{
  "dataset": "short made-up English sentences, spoken by a formant synthesiser in many voices",
  "time_shift_ms": 50,
  "n_mels": 80,
  "input": "log_mel",
  "encoder_arch": "quartznet",
  "encoder_activation": "gelu",
  "decoder_width": 320,
  "decoder_layers": 8,
  "decoder_qk_norm": false,
  "decoder_drop_path": 0.05,
  "decoder_tie_embeddings": false,
  "momentum": 0.95,
  "batch_size": 96,
  "epochs": 33.9
}
Rows from block 5 of the audio encoder of a small encoder-decoder audio transcriber, named by matrix and row number. Rows with one number belong to one channel. Each number is 128 + 24 x the weight over its row's rms, rounded and kept within 0 to 255. All counts start at 0. Numbers have three digits each. After the name is the row's rms in percent of the matrix's.
Before each channel's rows are labels from the 100 clips, of 14976, where the channel reaches its highest value: "strongest on" is what is common among them. Only what is clearly more common there than usual is listed. The data: short made-up English sentences, spoken by a formant synthesiser in many voices.
# convs1: first pointwise conv (encoder.blocks.5.convs.1.weight, 144x112x1), inputs 0-111
# convs3: second pointwise conv (encoder.blocks.5.convs.3.weight, 144x144x1, transposed), outputs 0-143

strongest on: /i/; /ɛ/; /v/; "every"
convs1.46 074:096146104140120101132147110082102115158153138122112140140132181142136082147107148143133141177108145134106136112101168137118098138131138111111163198125134102109140132135150148116124115150112143128138149105132076125106136119192117163183099159115127107138128100110119164093142123127123130121108100121108155143117122184155186136127102158131
convs3.46 082:120178116111092118144108117127127110134117127134125117184157143165117146181155137129124193136132121104136100159119060114105120077132143114142145152165088139112106139147094131132151166150119132132144139165147099148114115146127120151142150115130056142166167158111114134102108113156165131123130110136170138164173134117116173151135112096101094142157103152108139098147112107125104121144128112127132134117118139134164142123077138165104127

strongest on: /oʊ/; "who"; "sold"
convs1.64 108:125117129100127142109108117103113140121138158125157117123142053086121153128106138136124132149104134112133127146062141070115119076121144123148106152127146141166087107111102153141111159147103128135160119113170130121152140177163120146121097130116120105118141106121147145096096132163151110134103110145078162142163134149120133155101130194119
convs3.64 111:163120161122124156153113096158091134138146083144143142134133108147161121132108127158126109138100149116119107128131159149128152098122097124122115125092136131172117120079154093134120076139125110100182115161127129126133174107135128135139110118161135105132131114130112132110106113140159159112139126160184112135140106124098113148169226151105152144122147131148128095147105102085092164128155111143165071119115125120091117160119135105134157

strongest on: /eɪ/; /k/; sentence kind: request; "take"
convs1.104 097:060128127122124163135156127113086123113158131122141159095131099112138134155170130142133089127145118123158095122136101109125135102118156109124126103125093105176152147188115159129170143098124164150103139100105106057135137124171114137119149125134141112137132130094143131084104161117133129149132125094134128117110138148129090096146087110077
convs3.104 109:142093142122126110120141110130097113091098139109107121149159085072109099077161120172116125108146126134128159155156122148125105146072126171120132078129118131123099127145120134122097094119118189144165125155138134136121100135101172134140135139128111115145140105152116091139123107128143143120113125141132188152137099094148101098153137134114126150131109127149157100087108147111158129154159155129138143133117176104134110127162100211125158

strongest on: /k/; "key"
convs1.121 098:147126117123118139162138136136094098144147081109136147135174091139124123151064113162151131119127111144157125107137130120138117128159074126143143133099156117115146126164130111105141082094127124132139112191118112143171153157136123073190177149114154139089121098113153101089105151137118122162135147154127125162126113129119131121149119090151
convs3.121 098:180155096144120129120118142109164091110140127170142113114109155096142155109134135102141150156118073150165152143074109123127106136134125114117084107096131131153143090128119121116117104123172121105144148078136124144121151101172167123152133130143109081100178111134129122120148172167142132138108124131113123134144107143149140097154142175112130103109112121143088149115125130168160123148102093163132097138108166122061105139160145129170136

strongest on: /eɪ/; "stayed"
convs1.73 108:131124130138133148153159101151129125124109117145130092146131108125149104162111110167146087121122161117176130143122129134124133182160100128135076165112098135105122122136138114168134145122096122106125140133153166128143145145088111147128188105145139081155099109087093109102109119113109115127152062089127098155148135136090139125111084159094
convs3.73 103:141068084118174121133129128115132112119103121138119134109130144129092095088163102124146109140145119156149140140138167118106153114191148108153111110109173090129161097162126162118173110132122136084129131121125139088119107121089165119159140084150159146159084085128153109151185137116102131068116141130145117119146118131115137112122129124138122138145114101138134128143147158149096143160100119102143128135095114127118112102054155140130113

strongest on: "every"; /v/; /ɛ/; /i/
convs1.69 113:124148164121060154137119192124145134119130130141126114111161134132146133172174132113127166139106139129113159151146149183138137121113143099130126144090157097085111124134138128132146128143152157143089144131125127091115153112050106151142149144129106112119089149154116135133145085117121141088171153123139102139136108136161159108171147107135
convs3.69 117:143142143123103095176126119100166099103149118137132122170153132106146084145169133164111106131103112154121132165113159154129124116145121099131169115162102142116119146138113127133127255138132120129136131152132111126120130112158150104107147129092117105097128149099115134153152124151112142095125097112134150120124158152115127095119128139112134119157139161162116139125110131145125134104051095074117106128115125110129118140113125090125153

strongest on: /i/; /ɛ/; /v/; "every"
convs1.112 092:127108147086128162116106154098086127145103140146132111132128107142131119131156088121136149123099134178157137113101134166148117112125126062140158073132126155138150112149133130149113140147153136126085142119098115136151157146195100134159100121116074128140102138118112120175171106136105063101129142153140125121104122121096151131140101100140
convs3.112 096:131122161102137129115098092112184118088083124105163117087101099168138122124158130139118089126147123110147115132114149140143128124135114126120140133102128142113092133081153115147127155105122149116120081111139117110145095165117118113109153113090160096138125089142074112147094095113146159089147146142148119123116154122111135164130158128130115111125110127118175131088119164113098146086098173075153167140155113141185103149138111101114159

strongest on: /eɪ/
convs1.119 107:124129121149123207161093152115117096132136138149175179100128137156129122073179108119112128089097114150126164132128151141085101135137154153133161171108161142133132121147105134122098110114126131154127141153131117070103119101152120145129088143117119151124102118167142149139147121111151127081121162121116165134106113099134109168148131111147
convs3.119 106:124126101145139103129099140119108109122132129087120098143143132162143115124123140109118161072145144130142161124148103097114140129122141156122156080131141138125095161147144133098091108149105131160060174115098131168126090135112148137119101158141107174143156127102120133106119168106135128124091157156139138183143138144148124102146120145073191162120140139122115136123095081125173080107164129126133149149145134149124149126156068124120126

strongest on: /n/; /s/; /b/; /aɪ/
convs1.26 105:179153121079124129137128147148153127115135143123131129141111110143145159118179140073115112134145146152098147131093103153147104098148159117102130169114151086111134161110123140083103086162136152130159128132129112171129137125164138110144096141129165115147099174148187104152145134154132151127092128068155132163149134125145100138137108136150
convs3.26 115:139130115129173117097164129134082152147139147119107154126103093105151103127143127121139049127099133137132089151124121159129147143127135144120102108173135179117124121130114102122120125160155095063139155090153129138124125117144149145134131089080154136143137090096102152096105133132151116107135108133136123072104131101099122195103132138128093158115116144150156131127159140151122087160133156105128112168130114142115118118099123189108112

strongest on: /eɪ/; "table"; "take"; "sailor"
convs1.19 111:135122072152101173140116147128116139138119132119132145132163096104159135193120117132138089108143091109137130127151136130177104128126101121117113095091187128169153131094121126139141145187143115126186145136137088117097102112155162112110138137118122091160110116169136142135137158127147120146093104073090130119116100136124136132149121128154
convs3.19 103:103110149135072120152081103159130176152171080072103136147125102117098134119128106100178143124106153141122164103117098156105086130134134179151090097136139145099114090141117132131122126115136127135177087123166122101139125142126125158105113155159143135105148153164179125118126117153102131091153143145126130140143097092128125104127135110153130110155128102148112130086109109160133123152164090126131134101091177107132126110105155145118134

strongest on: /i/; /ɛ/; /v/; /b/
convs1.32 098:114131179098151111107161133113149127157100132112092129122171138141164121095146101136161106172144089147166101127172159087151139130109145133102144102099133118159086153172151151134104109112129164127157186161143162099133096111153127126133109125127134137139138110160154141142148118126074110150119114132103139129148121092158138095107132169125
convs3.32 102:111158101152097119075145139141189104108155084137103125140107078119182126125107144154145176115146110104149197131106142090142139142168127124102097119152143155171126125119107123154122120121103106123163108129140170116129118118134099106100188122117175119118151108144112101123116104128124141107110158146088136132124132106118121074141111164127103121129118130109165145159145135133132072145131133170124150109141115137165139140166148125156138

strongest on: /i/; /ɛ/; /v/; "every"
convs1.40 105:166138139146165097162144136118138122144125106143129107130136123149160168160101138086124101100126097145102118135167156114140110106121143128132133153137129124160125135151083147159153099165117140119109102130144082125110118113060121157143115155137146103085146190113092112116143138139126174104184125080158150150124144131132152154166158124135
convs3.40 115:100185128177126089108170113153121134131155118136118090146172104124145115170171138135137133145136139162087120091102152148136173121141098152126154135083110126126122174144108135095088138141148096148197158149130172139133153086147139126125108113112091120112132112102138115130121136083155147072129138104162121169134145146122104100167143136149132165164149149132119127147104160159114128117110184136125117118115146125125130110105120134122133

strongest on: /s/; "his"; "twice"
convs1.54 118:164155116111098157034114101145124100121130110119115183133155123087099136118086109129212123116142110125140075118159114121163124091131133134122108152161118153133135153125117135143137104131129108138141145080114121110119115125106103161110120120142155122147130138074129142122121140154123109107133137146155084104144096144109121141110089136149
convs3.54 114:159133131163103140111123114147121105082128132132168166153139195119127136081140154140108194136126113103138124105187139159116109144102133159159124137135134115180107121137139142138119120146138148182108137107120140122132144124107108147113136167106136121129081140149123091129142121103097151106100127072114138172100163150141129147139149143118137131124144094073130138125112127092158121110168152174137111130095114129122123134116077145096076

strongest on: "every"
convs1.38 088:099128051088154088110143105078151128126119160152110129120129123121105133145148130207113140092122146146133096122130142080099136131086084104136129141127126109109131130123131086154139122114128134162148125155144096150107135122143109086124149111168162155154144137103138101094120146113143127083076141112158106107143154133126151139131105150120
convs3.38 090:106084108080119157117125144116157125126130141121156106106141127138135097138116126163100127178140120128114155131149114115146101160153103133142102125124171148105117124125089147146080107139097123154107163108091154133122154153119141079110107153137161128112102104148093161181120121099132126098118150103090108157109142106097161181139124110160112123157101072085143149123091113136149104097101129082142135134134165137128092104104113103102093

strongest on: /l/; /ð/; /ɔ/; "that"
convs1.63 087:147114129148073147159124162145132182101131128148134092136159144134168157100178125084063110163121147150119126109104156130069118109113113110119115124129121162124130106118132108119107124129107175103133138123160149093130125106131147112074092081113115139107132109106136129111118145129133134169060134111134139158140112167115143108107127119126
convs3.63 093:133108176117134186073120120155129134158102114126139091111145116138133117117147144120127105169133129145131112133118143107123133156135136124142121156110118139115162132140113149158194125148135129135102178123115086097128152162118138083106154120194115113152102106083137084111129167131146074129097111140176138165146146119159130126147118144106176135131089130102128140079112124170158115152145134135144127150117116101144107131114077097123091

strongest on: /ə/; /b/; "the"; /ʌ/
convs1.12 112:138109092172119124093123125107118141137163111170123076122131155101105120111154170102092121151094135107128120163104123106117127094123136106127158152122128102164087140097140153162112107078140159161109149076137114127131111090151150124159140083113133175143128113089133131085151144135136112141125129110143171155120136169114153141094140096110
convs3.12 104:124157120091139120168130185130112109171121105144112140121129119103096140180122123175113090151080123139139124088121136151128128137137127125130151087166118141095112164119122114145123101140109163123156142133132109108119142125095146127191156058153130131094081108164120158142158103106155139175110134151119122106173109137121124092161102130113161133144145098149095148133150119130089154148142105126128083152152144113107088133153110155129132

strongest on: /d/; /ɝ/; /aʊ/; "our"
convs1.21 103:135125118117080140150120141104128183098147147153149194093149113124163133093108091104137086143127103111139197130162144109125103201122122135129110139127142115135065152131137142112109125115103142109136124143128117119136138095110138123122142148121112099100123140144140123136088137142118093173137085138137136143136122160094120117188101128110
convs3.21 100:127134132190089122131169169111147132076115111141092143110113153122110134153095125148108101140104092112108132111105155125135124114158117117132112124176119101126161155103104135119045123174114110124181138138114096153124143162118112130129127098176154123133100085106120183130133152131149135131158128102114139073110126123121104125138112100109134080143128110101102146141115155142069144149147119126141121124157119124161149096168133124106105

strongest on: /ə/; /w/; "was"; sentence kind: question
convs1.23 096:159111093126124132098139148105106107138139141131129119094135148162102078133103124105163121101122108139145109134094120103148150142155124122137087143122118138110106171133136153157113097107113095166096105116134119125104110147107105142159112140136159102066122156126085111103116158147153124183109065113111093110115129140109168073104144158152
convs3.23 107:120158158139176101116122117156134161142133076124081106128154126146124140126123128086153126100111077101122103132152166133136131144126137127106087140146133106134107145087139077133157116142158124136137080091139134116116124168137098134161127138098085143132161148160127126125137125093164142111157105131134115128062150159126112132109150080115140141111105180085062137133114130137115071171113152113142128126113157129155142149155160119124121

strongest on: /ə/; /aɪ/; /k/; /w/
convs1.53 091:148102157142139099177113099159143120149117133122146119148138101085112163081129099137125114155107134131105155135087149118118115119111112126135153175158118116125119126091067171103091115151103155091085132192114110151096165123092120129153154160144129106102127152142177125130135138127116108126101139150148154142149116172131130106127159141150
convs3.53 089:100155145132119120120137111132080152119117146067093113109120131099096118114155119138120133081122145130132140130157092163135136128104127140038144129150105127129115170181151149115068140105118127146135158139173119117133121157087131104125078176120147078163121127127115140142132109106104081121129132126153120121113147095127157082097148112128106166129124165141128112155107142116091112130154157115175117112126142142137110161100128155123119

strongest on: mains hum
convs1.70 085:148155169156145115156064145107119099124100121138112115125139131154129106142128119209152130127144097125115129138148098137112164124135105161114166150116174101121105147144127180145136136181144156179158173157115118153109116097148178108103112122118120135120122109116098137115148109119172144113112127111142129073142127113145114127125159139118
convs3.70 093:169130120169106109165133102112124174107105109144112077125165145095134132080174211101130125107103065141091161151148120143137069103080120137144120124144136131102162127120114090136170126124138156124141113151147128135135116132111114162131141140115116116122097105127112119094105123135160120158126122138082167129153155143085123133103132103062120138115132125131124144103100117104154102140123153139141161086117110142136141125116111110126112

strongest on: /d/; /ɝ/; /ʌ/; "under"
convs1.91 109:134113144107094105132170136166198117142138136132099048150137153148160135123130157152128118106119133104152112091121118123129138085118140128146091114116111112148109112164130120111167129156175131152111130139121147103100128107129151153104178161101130122126144083139077136161164127128130115076123133175108151173129136132103133147111139125117
convs3.91 108:143132157139113133133140122138166097129142127151103133126136076115027143120108159124125155100116106119118117125164157129131144104078128143136127151106122153138122136109125071124109122081156122094158142134145135156132155129146089141146166178089130135151079108134159102108146098109140112118105091119161130144112097145124124117147129122151167135107152146119137117157137134118136169120149170102162111138096106135149125162134179120160077

strongest on: /d/; /oʊ/; /h/; "sold"
convs1.88 100:127142170098103125149097135149094158126132097132131132152133126095137082116118126117146104146138138130123062077064113114195150120149102117154101090140136108144136129142160166126135123137111115137095122122149135146156117155122124093091144156137104139152135139130126101124066106100127152136125124140121146128176125167114121067099151116150
convs3.88 102:121121169098135110104078144136093152147127158134126128082084191142133141136138123164141117161118097130111090128131148145131172105134088088132110123124118137141100128100156125147137154120128105110150134106140144141120159104174122125139142109099121111152135148133066174120118113118059098116125134116155104157115159129146098131126096087105161144081101143110072131148135106117107106129170141114130102116160150111121141111144085089130149

strongest on: /b/; /ɑ/; /j/; "beyond"
convs1.35 102:128171127146160141112150107137109130156154113153116167139100146128113128112173144139171118155119146081077124137085096114136129167143162161115118138116127103138109127117155126121184129098143119122103124115139098130161134145129118099173164098088107159132131118129106091169100125096125140132166133104095206150125115134099148111113116107131
convs3.35 101:152102113151120130133124123120126153145152084139104144159142126077127075081095137106108143130139147148165129164126118172099100132131131113148106129084133104162136095162128120137109109122122113129130152178122101117120131088154141133127117134093132137176121114151115126125129190171130116124135129101141103067171106103099148132165108128126141071151117165105143125170120097141178107100148151132127181087100121121154124153142126150124131

strongest on: /k/; /ɑ/; "clock"; "car"
convs1.95 098:106127124154167149151148178098145102120089090139118118124140104099113066140117153156124073164129112133099141134132112092130129173132100108130140156119150080115135139140098168139134134097110186144166134087145166124120097116130133152123121118127138151104108128124096102094123123101110143117128079103114134104139136148121067142144147114160
convs3.95 090:079152149087108117108150128139079141105123088134120131170148169124163122140124132168161150111119133135100174143138153175143191125075150126153121149116109162171124146103127116098165130070133116142122134137126116123120125145110133126171092148162163171113120168101128115114156083167153094139129111095104150154155125146131126105162103114125110115088113144155125147131098100098130130153132098125151130135127139108132144143146131160089122

strongest on: /ɔ/; /tʃ/; "our"; "chose"
convs1.67 101:143119118114087105153099105087177126119112127130148103134138140141121122131163106120140156093106139093104206120193131157144095095109133156156122137113094111104145137105148129104133131158127101149118100160156114122120121112161155100114104133114125117092115091147137148141134105109114173096138129142081124103142134192112156102121147137097
convs3.67 109:169121118099105119131158105107132117121135119098110112146131077113119144148100089122101137125125152135152102121155083153140151118110117162115110144095117083097123200082125120138121135086126127116169116108138109120126154114124119150161141098117126090157114121099135150118094114122098139124097127155108111159110086153100114097072130166141094104088162138162092120092143187149116116139109123124095146102164144113155100118150148133157154

strongest on: /s/; /ð/; "this"
convs1.44 093:137144187120109147129145106145117110134124124121145101149151108141094082120095151144128145117090122184106157142118142157098137168146110107074139138142131136132145150071113102174095087102123115131133145146128115138128120119117145132124142101117161097154069099145096079114108136169137109159139102140130153109115130132079111139091090123148
convs3.44 089:122079144160160119134159120127126137154172155176128154114116103118114108137125127121138099140179164108165191096116106137098148101106138116111106134133130145072131128102134115078148154146077100143118147150101165117124130153125154130129101142141100157099069114133200121150108105126123119129122133093154150117180132098118116143128159162155118125140141136095109145136126129117086134121103125114154124123157163096095142126127131099089144

strongest on: /eɪ/
convs1.126 082:105116146135112137103148146118171118110151112146122096118123163098143150134148170135146114116129151122147118145143197146081127097116138112175161136110126138150157149108151116166158112117152166111117120143129078122107142139097112130125138127084132115099130162098125141159112183101136088134126137079157177163104117158137141129124087090112
convs3.126 084:132123165162130155090155088140119140136105147079126143150163102136135093153082143115139119105166130169124171134108149112105134118124122166124106083154118141104124114157139126146117113141120100129106135149118174141115125166127079100081082138130144124112086113160116122129090150158137110146066127147102152154120107155150136118122104145145140169119130121143164150091114121068145122109127135133158126074162143132178134126155124128117169

strongest on: /s/; "works"; "he"; number of words: 3
convs1.142 101:122139159099093135103145177064144109155130129096111139145153125146159164095129128123116162116141153109126107166119157136130137128115110120038122111121143156093125145113148173122100087157097129112103116144120157114136154085142141142162110095088138153128092117128101094140102154108146099128106115122143169136119106128113141161149131116116
convs3.142 093:145134133149112141103148130110121152171112179141147123127141091108126151109116100168132110120124043115103105133149152151129135135081141072171114133102154197075123128110118104146126098146094104121101104116127138092132100170152141128144118120178134122121144160184131096122117146114157137123102153116089151111121109123153148137117135098150085156093115131107134111124125151118126160112146114131124158130105168083140142125137143122095106

strongest on: /b/; /θ/; "path"
convs1.138 098:118142111094091150127105119112091099106167111140135133126122174141144109135123140125150086132097147207110084154138165180134139151140141112123155096152117136118129181120103174119100142131106119149151146126119087126127140152141110162106086056155138127116122136151125133128176140125126129120156151128094103093146123117129149136155150134105
convs3.138 102:120158173161108131144129122083150104112124156128123129116121118193095116141127144188119111151131143133132153159198115104124075111125118108172127146126122152111080101136109109151104130129142123138121139169105148106106130112090076133118123154123133128110138149085105129137093099133128207132149140119149152129123139123151121131141116116133128149108134128105092130133196127151134120106118147097190146127122080123123138147130110162164104

strongest on: /s/; "this"; "vase"
convs1.50 097:173157150118112144117111117122147142131132142150146164139164093170119108109138094164126098119143069113122101200148123171141110131110127124096103110115120162140156125125143115160157110145139113158139117165094137138103094146121148087130184097119168173142127098142124094103099145113145157103141134154175122111107127109149143121118143121137
convs3.50 096:119144125104150100107117105118123109140120099156117122110110123152118119186143130192144148134140128103151116138159143140138118071142150150130138098087122122135137152130121168118159123136156092151108138106125116105130087154126143114152086151162152154157106112155131147171142099135124173108132140112181113143168141107082133060079127119124109106152131115143140108163127154123132121131124159067127125135132149130157126181112108093136073

strongest on: "is"; "where"
convs1.133 093:196126119140108147157143071115172117098125111123154124102112094118149098135126105102136126157131123139114160119133119160154133109111138170129116115101128108161134149117167139123092116151085139127107123137149106153121139133174106084158153166164100135128116119109069101079144149113101138116142123128169163111110160112135134117122087139081
convs3.133 091:113082138130134129081144151149100127145116130134136132112162154080077113114114125159098136143136099137099116115158156124153193151128117115121158173145116140141112125082127132124090071110125151144142086104165164138167130131162128128123135127134135103118113150200115172142122142123136118132161111128144086139129077134152119103152156119098131088118156155115148139125135127172141137111099110125143152123194160139099133157160134122140122

strongest on: /d/; /eɪ/; /ʌ/; number of words: 6
convs1.30 105:143103132133122160119134118140142117112131150177112113120136123135101101102119134055173101133138141118130152139086125138136121166102140121148151127119153130082093148123095193120095107135145096098108130141139133138110166141147169176087155150126183159133091159174144114149123154134164092158116103133138135111111148128144145132126100103114
convs3.30 097:155107096120080154120120148154150138118132158135144153116117144182137108116138154125144166063154138138129190132128146153123120107128149090148127121173119128137159100128116124114128155096128049130123118126162152157154117114096095126116127082175129114120129146135140113105104123143095144146161053127125152098071093089093124114121095132124132127144111182101134111130155150151127123123127106133095146106118099151111147116125122142139122

strongest on: /s/; /ɑ/
convs1.13 096:121144100095119126141118141078099128124110099114131146131166132099104217143101175097160127142116128137141141112152126132129146116122156122093114122095163137129147143095128129196140096098184147158115149142129137192113135138157136164102123121119119147172128158139145139126102113122121111121114124142104120108146102156141147154124108182124
convs3.13 089:096103150097140148127138090132172166179109090162110159112123147133148112157122125104114166104104137113107116086118152127130136125102103134108149112126124143160064118110133106084139086112106127076100142125166130124110101115141130160105147102151160139112129090157079130112107139138110126141167123169091072153177135143112131110071129115144132084110153127130124135134119145088123131158140106128126093148157132161127122135165119105109108

strongest on: /n/; /s/; /ɑ/; /j/
convs1.31 106:081156115143179153135137074135139138118115107145102138107179077103157132165099131137090093132138154128127104145143136134107118133131090120128120141141136095128090111133148135160150134091125133113142144109131104066113164105129131178124116121107127087113126168135135156193132145093079122136134119114109118152139086112143133138108081129112
convs3.31 103:125128141079126179112140127091117093056070151145166136109112133113146130121107138178132134141120154134071118105129134102135068170079132119134114154114127102131159157121112080102110130131116131161140128126128135160124139153122122124095165151135133106146118119110133153111074139140121164120129130116113123151139150164109155178121140158114148168116116105126106142080124160111149166080156160124141180123122131129101124125110126113143114

strongest on: "me"
convs1.127 085:153114122155131119133135161159142088114130167122116132117094154108132118094146150130174176138102137120114159103097136136133125112153121129174173147105152089118152164126073136145095119162091166129188085122167161134129148165169095090152142119162141147127125138134134119092125113112151100108140109154130107127114120163115090117111138133130
convs3.127 092:092139152139156148123168086138083143129117103151159147124122155118114158170113132140107084118129143172110136128090158162088151167160121118099142104152117146143100137109160155139130142123135125118114106122141145114120129118181127090073086118114167150134123079137158112139119122091170140134159128143154126146163126114134111131120125143099150146153119115105140117122147104127107136119088112113085096054148090135136125112090065128133117

strongest on: /s/; /ɝ/; /aʊ/; "our"
convs1.117 087:158132116123160151140133097134110127134109132162167150119099104113102151077141104115074158141100097145116074104161149136149109099152124137129153161112081113158115141097135119166123126139121126096172103170160125136123118175105156168136139132092137152123112125135162152156148182141137144094112120147138115161177127120126105097144115127116
convs3.117 096:134127114136097086127109131143083114102087131094137156129151091161125132082129124125118111117141143126102176119138134136117115099077107127133157107131082189089125097131131121111115113111169117131123102123129137138104139132173147088128087121093142086135102138115058080105137107104157094110114140126141136106115107130085148130096145125135123116107110129117111113119120112120141142088125124140205186166101113112100114142115120150135106

strongest on: /oʊ/; sentence kind: request; "me"; "show"
convs1.79 090:159145142112129154112133156164119138141120125138123172119121108090129119145081156110131094113099177078152139125103156180167147124141105160188136124108133131105175097109122160131125179126107138124153136124143109114115158114148137119175099100118154125108129111100122145124098107153147148193128159165131129143135113140105140149113085151123
convs3.79 097:132163105115119124092160139105165153089166142099095127142152129123129111103129135118163140140120154136122192096120090126148089110109157161167155138134092121124097106144118110086154106137149139143112144106157148129133122174140110114128107136142126130112138155106139192125152097101141111119100104110094110144106116197164168149139130157146152164113109143130150113159138155185128077108110139131109128127184128123116151144137135117126160

strongest on: /aʊ/; "our"; "green"
convs1.109 109:085098134152111114140118116127122147137136121142133112118179106128151143148120194085100123133108108120184115113123157114062099123116126108158126159122123125145055100134145147121146154091133146186140146111092109073130125115152136122120145122115127146132137123085124166111092130090121113151117112114135096151118107142139134090135098095108
convs3.109 114:144136166159125135137124131120163136151139101090134124119113136139114143106129092142128150168092132169116193149173105108124109097148160136132102104127143128130127116143130119135086183111122120118134094099122108125116113133132143155159130165116143148118094144136117127135140183168122172155119104157084101139142135149146093129131172103111120150107091150172149106139176149086127104107101131125102096109125161083159131171130120062112126

strongest on: /b/; /ɔ/; "every"; "bought"
convs1.85 099:101125143095125121133154106112115141143100112112110171093106113099127120124184195135149133100117120141121160138098134134121133120120150121125128156128116110118176128161153134095172120174138174142144097125129132123090117141157129113028173116148163154157121116102151155117182135127110087130116144108108145123136132128108128127123142135142
convs3.85 106:134130136142109146118109121118104136101114167153175155129119102126132124159123140123179101062126134176137121110137125141089163105114118148103127140193149167065152106142133134116106123145116145148144147129158143108135114140166119023114105142115120126089092149130088095137090141125164117128131105120133151162129099126097124135155125110113142137182134122146126149141125130129121122133145100133150095131137139125131082087087152139126128

strongest on: /s/; "that"
convs1.48 093:074118142155090093180144171136111114135106122131155141144146137112129144129154168129180123163097125139112112121153111155142169114138094128110166128118112173148114124125172159139141099139188111150145145119103133093155106118144162109081128112131102114120121129162108105092074137128147165107083116139122125146145161129099114116118117119146
convs3.48 098:138149099160117071133158162148135135085163147101117116113090118086129142128157105117089133135153123125138124137167118147129156117077118132107144108122128091146141067091138164156079127134125145125140160101139090152121139102090123119126140172111084093139138130155104106130137096117177144114124100129125102076124142136150116145146178102135124132102127133145129123115086121135119102150155143184101163099100101110175116121128145126105152

strongest on: /ə/; /k/; /ð/; "the"
convs1.101 106:107168108123079155126197167116127126141131190102138146138101147128129140139114131074129119097134129100171143173148145089145143149110146124110140125117148141079122135125104101117116109131101123117150112099133170126117115086132152125150109132137143112180145108161143166120093145124089139135120087130126125164164164135157166131099138126153
convs3.101 104:115135101103134097116144116114096115166168125156163158117125147131137100132167138157072169158132128140149098175140159127138124130110154125130114109134176174119135152150133143114133089148132055112166136122172138207140136146148146138127111135124140111124123130150132103074154134094128138131131169149117114140145129102092154139170117123161125158084113198144122129096114119120099107101128134143101117115110131123162126106136130131156150

strongest on: /ə/; /z/; /w/; "was"
convs1.107 104:171121124123103105120162170132126133160105160132152106138123119140115078130140136111190131109106157104116142115129106129133123137129126102127107136104104137103129143121122131087134110095143126175141121108127114147106170080114104072159181126124138120171087097140107114155078109149178115087122128123107155118148171124140137125077148135160
convs3.107 105:144151124130167140116113164092140149099136140152139087123109100140063160071108079182169127076111101139089109121158113139117139111143103151116081101168113164115146112101097134133098138134119166146093134118112098074137110128132119103102118148131098145127110116142127136143117123110107125138120119106149162112139162137130160139157152145143154157107117137119098085085069078136113135137127116132139137132137111124099137126171148126113108

strongest on: /ɔ/; "is"; "every"
convs1.55 100:093140145096089118164135134144124102104136142105112129093159169071145155152131136142152129093113123188127080105146115135136108129129128104144098116106109109149140151125156099115152158109165115175118156105151097111132143109146142116136104131120127106119127110133136177108143155114120131168118113080078151154096117127115124139106109107054
convs3.55 098:083157142110083140143074100161139114143133149145149126139142105117174161099124123137123143114121122134145145126120143111137121130134134096148157143108150094141103143130103085119109141089144184168103106104114116124130134102148124117096140105143072065133108121096134099135135155161122121116098101172089107114195132126127120123139139106161103127123150120070128136136128135170136095143104169123145127133093156186144108141122100100109098

strongest on: /h/; /ɝ/; "her"; "his"
convs1.49 107:113102148096147151125115089163153115128123078108146090154122109137115148143157142103081173204094130080133126138146133137154128138130120110096113155128172112119139154093121173145112129129155089155170119123122140139121114133119087158113110125089116115134157110094145096131118146119109102135093150125099141120124154145114118131164072122095
convs3.49 109:118087102123132152129105139129101122118149090087147133137160093163116113148149138109097098091119140137090142117155125145120116094138134155111111114129110109152115125123128090153133113082105101122115117138096134124130100135149115133153176129167133105118129122064139157135127144101104086160148109138123131132124153121145141135154119108092097101139115095174139125166138146066156192121097119125167108097204131150168126153094160139117126

strongest on: /n/; /b/; /ɑ/; "behind"
convs1.135 099:167160132168164138106129127112105120106108103136141130127137140081160103145102151092135130127148117138139112142099109115128091111106138116091136108094136117087121132112156154134118098048153135101165136091151121136153139106123138155154159117135134151107142115158128085073127161126185138140115088126097115109141144163126174096134143104150
convs3.135 095:146172141089091132159130154141151107149127141132100095132127118147143136171103119116097118163166139099128075140119164130113102129128156124122145116143085154131134143145118089114125148179136125127149139136149135126108137133068121158135133111101121144153126180147099086097158142086122128089133134106176141106041133119137131099130129132122106125103134111114087146124100120156100162126132132135146121136091101120151145095059113100116115